config = dict(
    arch='unet',
    win_length=400,
    block='basic',
    lr=0.0021,
    l1_shrink=0.003,
    decay_fraction=0.4,
    weight_decay=0.1,
)
Rows from block 4 of a small spectrogram enhancement model, named by matrix and row number. Rows with one number belong to one channel. Each number is 128 + 32 x the weight over its row's rms, rounded and kept within 0 to 255. All counts start at 0. Numbers have three digits each. After the name is the row's rms in percent of the matrix's.
Before each channel's rows are labels from the 100 clips, of 14976, where the channel reaches its highest value: "responds to" is what is common among them. Only what is clearly more common there than usual is listed. The data: synthetic speech, music and everyday sounds put through simulated rooms and audio effects. In brackets: how many of the 100, against the usual share in percent.
# convs0: first 3x3 conv (model.mid.0.convs.0.weight, 192x192x3x3, each kernel summed), inputs 0-63
# convs1: second 3x3 conv (model.mid.0.convs.1.weight, 192x192x3x3, transposed, each kernel summed), outputs 0-63

responds to: band (86 vs 25); distortion (42 vs 12.8); reverberation time: 1.2 to 2.4 s (41 vs 20)
convs0.176 098:132114125136114114048158122100076080137110086156122160068142079107086141112113138180140191181079133222130198226135115093140166136138117062066155136138161150123054097203107121112147073101144153
convs1.176 084:169099188109150152160189151129121116113188109144118125064132136172160090127100068147150122053059097098157088080157117119134114113111136141130159122108114164165144105131139096124116168140118111

responds to: speech (81 vs 25)
convs0.113 108:082173112090138116109129180083182109161134103149069188140126099122138078169154165132196142044112076119148130141108113171096119129151112139139130135166117199123065159102106153137079106109136108
convs1.113 087:107111132105116145129114088094126139125086158118123101084107164146147070091113066124121121232136134139131119116144136101091109104130120153092142116094156099088088112132108155161035102148144129

responds to: long reverberation (74 vs 40.4); band (71 vs 25); reverberation time: 1.2 to 2.4 s (47 vs 20); distortion (30 vs 12.8)
convs0.181 101:146117094148135088082122079129146105113168096135127073119135134082123186098111157153094164140149124197119161190105129076136179135059101109052084125151098103105125109183083128104137126081147137
convs1.181 087:153106229116126135128161130135154089157118111125132101154164161175120141091154143156119074096098112093132095082128103100177095101115090095213180086136112122156129121118176107168148181103127133

responds to: speech (88 vs 25)
convs0.6 087:132112130152149113086083132126132126118080145089192102133134128191118111075058085103076100164156133091127109043095173062099162100169156174150130149088074111106146223114130102142058102104139118
convs1.6 097:125097063160114112149154148138155160117156105153117187148104051112121151183147185113107171096131093171118142126084094122109067106135126143112075186147093132089129159148132177132162168109131120

responds to: band (91 vs 25); long reverberation (65 vs 40.4); distortion (40 vs 12.8)
convs0.11 108:162087106126079114077119111136118123126105098117133072118137104091115132112094164161134151120087114227082217231090111090074126123128097069087127141137109137086111106207068127081116069066150093
convs1.11 097:144112202109129138136158124139131157081169137125068091088108167201141098097098136149165122030126138117170118138157118116107110119146124128211153127142084130158070167056204086087171094103124129

responds to: speech (84 vs 25)
convs0.128 097:110131111094144143087074120118081093159097085095113125174143121127113123098066154091150141098209120090144144112112115135084133101130162127109161168141078144155110138122130074165084110104118110
convs1.128 105:152064067126108126150151105121104146140113133133125144153135114119117098145123144165100130158064089124122151145053132154097126127136140129153106195094080102118096153157121133056154146122102157

responds to: long reverberation (74 vs 40.4); far (70 vs 40.1); drums (51 vs 25); reverberation time: 1.2 to 2.4 s (49 vs 20)
convs0.44 096:098162104121150060108174153127107187096159126156101102118127129106094137128106144097074117172112087207086175172085131084172161126084135115105071137106138165104146112195068143101106145072162118
convs1.44 081:133165206157086105087157135082129147131146110081137139087154169158185162176104094175090092076126103071186161098160107103177137170160101121194146113156096105172113169087144178084115163076178131

responds to: drums (100 vs 25); reversed (38 vs 13.1)
convs0.178 104:096202048189114113123165166131175124099175107121091150100133117164119143124135098095132127101124114176117135120144133130142114104113156185076090175201120120105110152150091069120096087105148165
convs1.178 097:122119199076119147155172123081046121117101140155123109046120196130175106099108097136129123133178123088132051080102099163124136121083103094150144136088170109144122120143148157126108112143178151

responds to: long reverberation (75 vs 40.4); far (67 vs 40.1); drums (58 vs 25); reverberation time: 1.2 to 2.4 s (48 vs 20)
convs0.23 094:076119085173109136073170083145128120128108158124086148104116099142171145123120119180106168180109167225148204177114156111141122156096078168079088117129158126103107121189095103124072135023135141
convs1.23 085:180181250120147138151096137135131113158139085128141134098098142177134146105133105140137128117087089120159148102126112131140127141075060148190173097100137104130134173086134123153126094113140120

responds to: band (50 vs 25); reverberation time: 1.2 to 2.4 s (43 vs 20); distortion (33 vs 12.8)
convs0.75 088:132096084139115116101099121116077128063093128125117134079119121052126209128049132143171132172150079166107171162158131061141100124092096095101119107155157133152129115148101131139140108114114145
convs1.75 087:117154167117099111130161108132119094154105113158151140132180151201104099076136047108131099111098097122210131087138126131183089145095118125169142165136170151113103130089149174129144103102139143

responds to: dry (45 vs 20.5)
convs0.36 096:136136102095099122096103138068171131120166186099126115124126124088123114133129108118121138078117082116166131124105108071140139075134169214125102083109109113110061108117143130135103156127155110
convs1.36 117:158135169149101111129084142125147149153129108136130137123128105049130117119146090089163101182096165163091099146128088144137127117123146144153141073129053146147141109134145128124110152153130128

responds to: everyday sound (91 vs 24.9)
convs0.177 101:142096113108115149166127109163144132118134096202129138114101116153148152079076143135137078105087128100131118066132101175089158144093079104165114106087142106164117170110144133127184165135075127
convs1.177 092:136153055122093087155127165127166114142113142060081117170127195092123119200182101154160136120171117143121114173212179123140089122106165115074123109110163129124161137135098088126131111121086107

responds to: long reverberation (80 vs 40.4); far (77 vs 40.1); drums (72 vs 25); reverberation time: 1.2 to 2.4 s (52 vs 20)
convs0.135 101:094124096130105088077151103109088134130131093098147164100146105069112173123102152176075150163141151188095144193102115104126152108055128084102070117122153119102111096149095149109091109100106143
convs1.135 089:172167148122117104128100120114078092167151173100162116128149183235127143138109115207102141050154084105194112170131112115134116131142062164175116110171171119122090135087142128119154130155155106

responds to: band (61 vs 25); distortion (48 vs 12.8)
convs0.187 095:110099075095074107092104139135110170169136162100086162152102110090117145079088148198095142175151114189135149129048114089104099136087120094132150095109127117117131126182067186082135093053151114
convs1.187 085:180126210137110127130150178126128096096107140097159179099152132153119070099113123078100116135120186189171150147149138135156146117127105147142115130154049106094085136137166139155135114106202108

responds to: everyday sound (97 vs 24.9)
convs0.167 108:092098095107137156192137100097187107118164153099116146138110127137159118090128130083100121114091158074111080149094089114159121149155151123179104120113168121170070169047089135096142134137095139
convs1.167 098:114155125157108062107137169127120117104096166112129083084132200133129140130109128185122085132208148168131150152221194166153088103135084181092115138170133069142120078122098075149112139144136083

responds to: long reverberation (82 vs 40.4); far (69 vs 40.1); reverberation time: 1.2 to 2.4 s (58 vs 20); drums (53 vs 25)
convs0.49 107:096172084138090048068137126139145161106144079175112153069140107106144199091077164179124173173085121180122172181112150094144120123062125104066126109184135190109138125197050169105166113085113113
convs1.49 091:134109202105173173162158156139137105120167128108090122095118150215135141073132092107138138116125066083163127102124114151147121159104050147205175105071169092147171158135175114102156161202201142

responds to: dry (43 vs 20.5)
convs0.15 077:144113113115115178144124136116163114119155155076139097179117144115108110154152136123115106081064122075136101156114121128134065128162116173138152124147119180168115100101164131194098119132145150
convs1.15 115:119076159139161119138085139106121146107118117175095132154130114098134166091092046141139100190139201134160135091117126126180158115106219099127122101091102046116203142142116147116149081093090109

responds to: speech (96 vs 25); dry (43 vs 20.5)
convs0.124 124:157134132180197148130065134149066126146107087130122139169085191150107178106106102095083116138178150115144120104161129165138111111101111082181172155135099132140141145104150058153124109088084113
convs1.124 115:126099034126142118161125147130077113106123127105111143070087112116125138158129140115072131068066106185143151154122126115100157134145137126081103141141107085110113099148088191128133102120158097

responds to: everyday sound (61 vs 24.9)
convs0.100 082:094092108124151117080073132066148135119118158073118127103130118103106123124092098100108116152094149128076106125113142113137065159160120143134095143180118069139121139195115094105163089096097037
convs1.100 099:134138132167146163136095182153127141079163110187103168123123195156105189123085033160065104154186166143206151154144078146186167096114153127137139126120119152140137175063157132145100107099117168

responds to: bit reduction (43 vs 13.5)
convs0.69 102:181063161122099109145082132116156127148103159152136146131107120094228184127157106151094077102125128112118094120157130093195135114067141118133160100066141065035149126157132139131123147072125116
convs1.69 102:127176121127123094059118154141107137144131110132150097122147172166078081131116218135119137111091131141135136147126111084088131142107096082100103098092121129162015110149136061160080142107161110

responds to: drums (90 vs 25)
convs0.2 082:174117144145117142110130172159087134157114146074162152133159121182130067151148149115046140098078112219129115157108165144129136117157189155108136132130114113109146108181026124096101090096119124
convs1.2 084:136120188148127194113162101077120122174130136176095130158135091158143150134144090115162145084158131082126111109064116131168101120087135081114151094109148137150125186089168088148123141109125164

responds to: bit reduction (61 vs 13.5); dropouts (32 vs 12.7)
convs0.16 115:209065126138139157147095086131117112197121114087192091158121105118163079113063093155078119133141100115176141109112133164103091123105135124125169119091133107129122096101137082117130049152165098
convs1.16 102:140063152102183137129156089135072173141122121103153101148102139107093116100095192134132121101114157129067107138109105102155153122098150125134114133109128104141114169164137131124117153171112069

responds to: dry (58 vs 20.5); speech (53 vs 25)
convs0.145 105:111204130147169127125073121119112099189128120131096129168106141100142073120103156145167150148162127070111144077166107148131130094120114157085129173170140118121098132101157074108070105093136111
convs1.145 094:168120138090102175130115132102131082129139164135121094095125116122106103154129157126089105154059138147099095073083077141111157118132123129121109162066124128108110068105098137130070105090125125

responds to: everyday sound (73 vs 24.9); dry (48 vs 20.5)
convs0.66 091:112155138138126141144129086079156122093206169143165137069116073105124161133102143131156140107120128129148132129097085108171184107061153182142054087127126119097122128114160081093099144119172118
convs1.66 095:121120152155085073163141125172102163137177101114150146137103124118113071087148099145134094154063129115112120137124189175112144112091090103155131139110100121100117111146141105134112114103122101

responds to: drums (73 vs 25)
convs0.78 082:117101149126103139148187107154113077132172140119149118141076129100168133144100152116106131123076130074151119117110127168090079120103126143170183179065136149125095057100164124137121094178123089
convs1.78 126:123071143149160129118084139111114143157146115129167106102091105119113125145125125130109113119195176157129153136162127109103203141109186108136129083118116121140122124162113151155149127152110075

responds to: everyday sound (74 vs 24.9); dry (56 vs 20.5)
convs0.134 086:164087137174173159208097136135180128175104091124119084115080164134184103133083055098130088131126143139116143144148128149175170129132137136119111129088139061120152103129112094121147033116134118
convs1.134 101:109096095144104153112136080160133115109102128097150113095126099136091151159091182169105153119138109137095152133134124142115106133155079102106151163142159117114058151138166131092066112152105142

responds to: everyday sound (89 vs 24.9); dry (54 vs 20.5)
convs0.180 106:164141156146113148164066123138160124140123167130214130121099086095115154110082033114088129108126124085124150153079104088173138139086168144142137130113108136131099109137107098093134147137138096
convs1.180 101:140103044133117142101146114108078114100153101062127154153097078094123141130102184132117149098108094092085142127099148172099152123112117134126147141117129175123123092124082097117111179118099167

responds to: drums (91 vs 25); reversed (38 vs 13.1)
convs0.143 101:135161106165128100130109184110177107128157109131092147102117106104122094140106123088157116069104127115158101056126168134093132134144129181098113189141146152125069105123133071153119149127110139
convs1.143 098:130140153105100138117111107102053122067109132169115062108108121121102099133115101147137142149175135109079090113074090129124080109158125114149150124050143191108137122140132093110099132087124119

responds to: everyday sound (98 vs 24.9)
convs0.95 104:117106091082138138135168160059162113124105079126138145170106127192148085127153142094142134090098103111111135114111112109084135147149122156170076132113167138121056154109121133110101105180090137
convs1.95 097:095143081109060086100090160133149137132077160124099096118147177134155168119113130157144094175209117153122122160236164112171133119173133162100151040089168103096172176115132117181123086097122062

responds to: speech (57 vs 25)
convs0.148 096:103112115189161156184158167134105127137096078210188092201141134142124086115123142100119120116104147084157095116134128190115099126089125095138136133134133169200120123128140063163185069137070138
convs1.148 101:136128046146164124105147115096103140111069124075132136107096142136137102189152166139102184112205112158085136119123113073126124114157135147126124172086180066127086120168117158157159058177137096

responds to: everyday sound (93 vs 24.9); number of effects: 0 (50 vs 24.7)
convs0.82 103:148095120136093149163144110096206106096133097158094108076093095167144148130104106129111080095122128087195120085083055143103141153158118112170159139096137141116079167080130165142169106142126083
convs1.82 094:098161087131076127097106148142161083121122145077063133108118153136128139144119173143135162120147141150129120181208202182132152066096146119032141121099113168085149100166074029136108119144142130

responds to: speech (83 vs 25)
convs0.64 092:184079200135111058108093135125134062111090162045124152068142156160118134100111078099096099096143114128143158074125162095157133116180160188136122173140108124117194124126132086151127098144140182
convs1.64 107:121117111179127142187182112115136111133129131209110193130078066126111128126078164151143101090099075070127135152065108131111102148093088147120087136182169123156112135086165133119173176126147107

responds to: speech (56 vs 25); dry (41 vs 20.5)
convs0.42 100:156150143150154158106071150159201120112161123134157139172106175160162120116140223106142139139169110130145093130206120168081137132117116082184144137128042127124106125070176081132104103086094054
convs1.42 100:119068061137095092098109132098064113164134111080087095140059125079154095097154101097114102153065161126095060118100151151130121122124188119088108104105098142144133107133057110135082107095155077

responds to: band (94 vs 25); distortion (37 vs 12.8)
convs0.0 102:144099114102063098122132101173069118161122165139110088135124120102067136137086155104103130140094129172099215111090128075091127122065111088091191121129086082123097099140091170146105133065098105
convs1.0 092:126129210085125168092104159178135182178118163089132145106114136176156119115106163113139130065108141108188136100175160132140149130182084129174163098099140133146153145077143137105171158082133101

responds to: long reverberation (83 vs 40.4); drums (71 vs 25); far (71 vs 40.1); reverberation time: 1.2 to 2.4 s (59 vs 20)
convs0.159 097:148182050169066114090176112148183107074168062144099126113149100128137161100090144166089173123109145154088165160107142102149146090092078122117091130154167109101138073168072155103154123054128117
convs1.159 086:157173255088168189088195120143146096077139144122156063163132145202147147172127141107131113080104123105157124165151134145131102123142106108182149183103179128120097161068160079168153164115163134

responds to: bit reduction (70 vs 13.5); speech (53 vs 25)
convs0.71 116:211071130153142160102128132180136096135102140170184134131109110090142164125145078139061116142141114155064121131134154124153094142122114098134175113087150105110125142135114068173138142142143103
convs1.71 113:139096097104181119163115144154106122152169125144128097172141121168081158136105159149176131019084131131127113103134128107129150138108113081083128141105125106120111161173123103083161165073119082

responds to: everyday sound (64 vs 24.9); distortion (33 vs 12.8)
convs0.162 088:142122121099147121099098124098153145172223095164104151134125132156155131113158185103135110104068176106119135102128097140114119158150099125153072132126120095108100159089171101175142139085091127
convs1.162 118:102151097115105135090147093153151120126044135118134098119100201184139086054131129147110080138175127148106079145172118139174103118138104132141139103084219101124120130114117126125130095200187142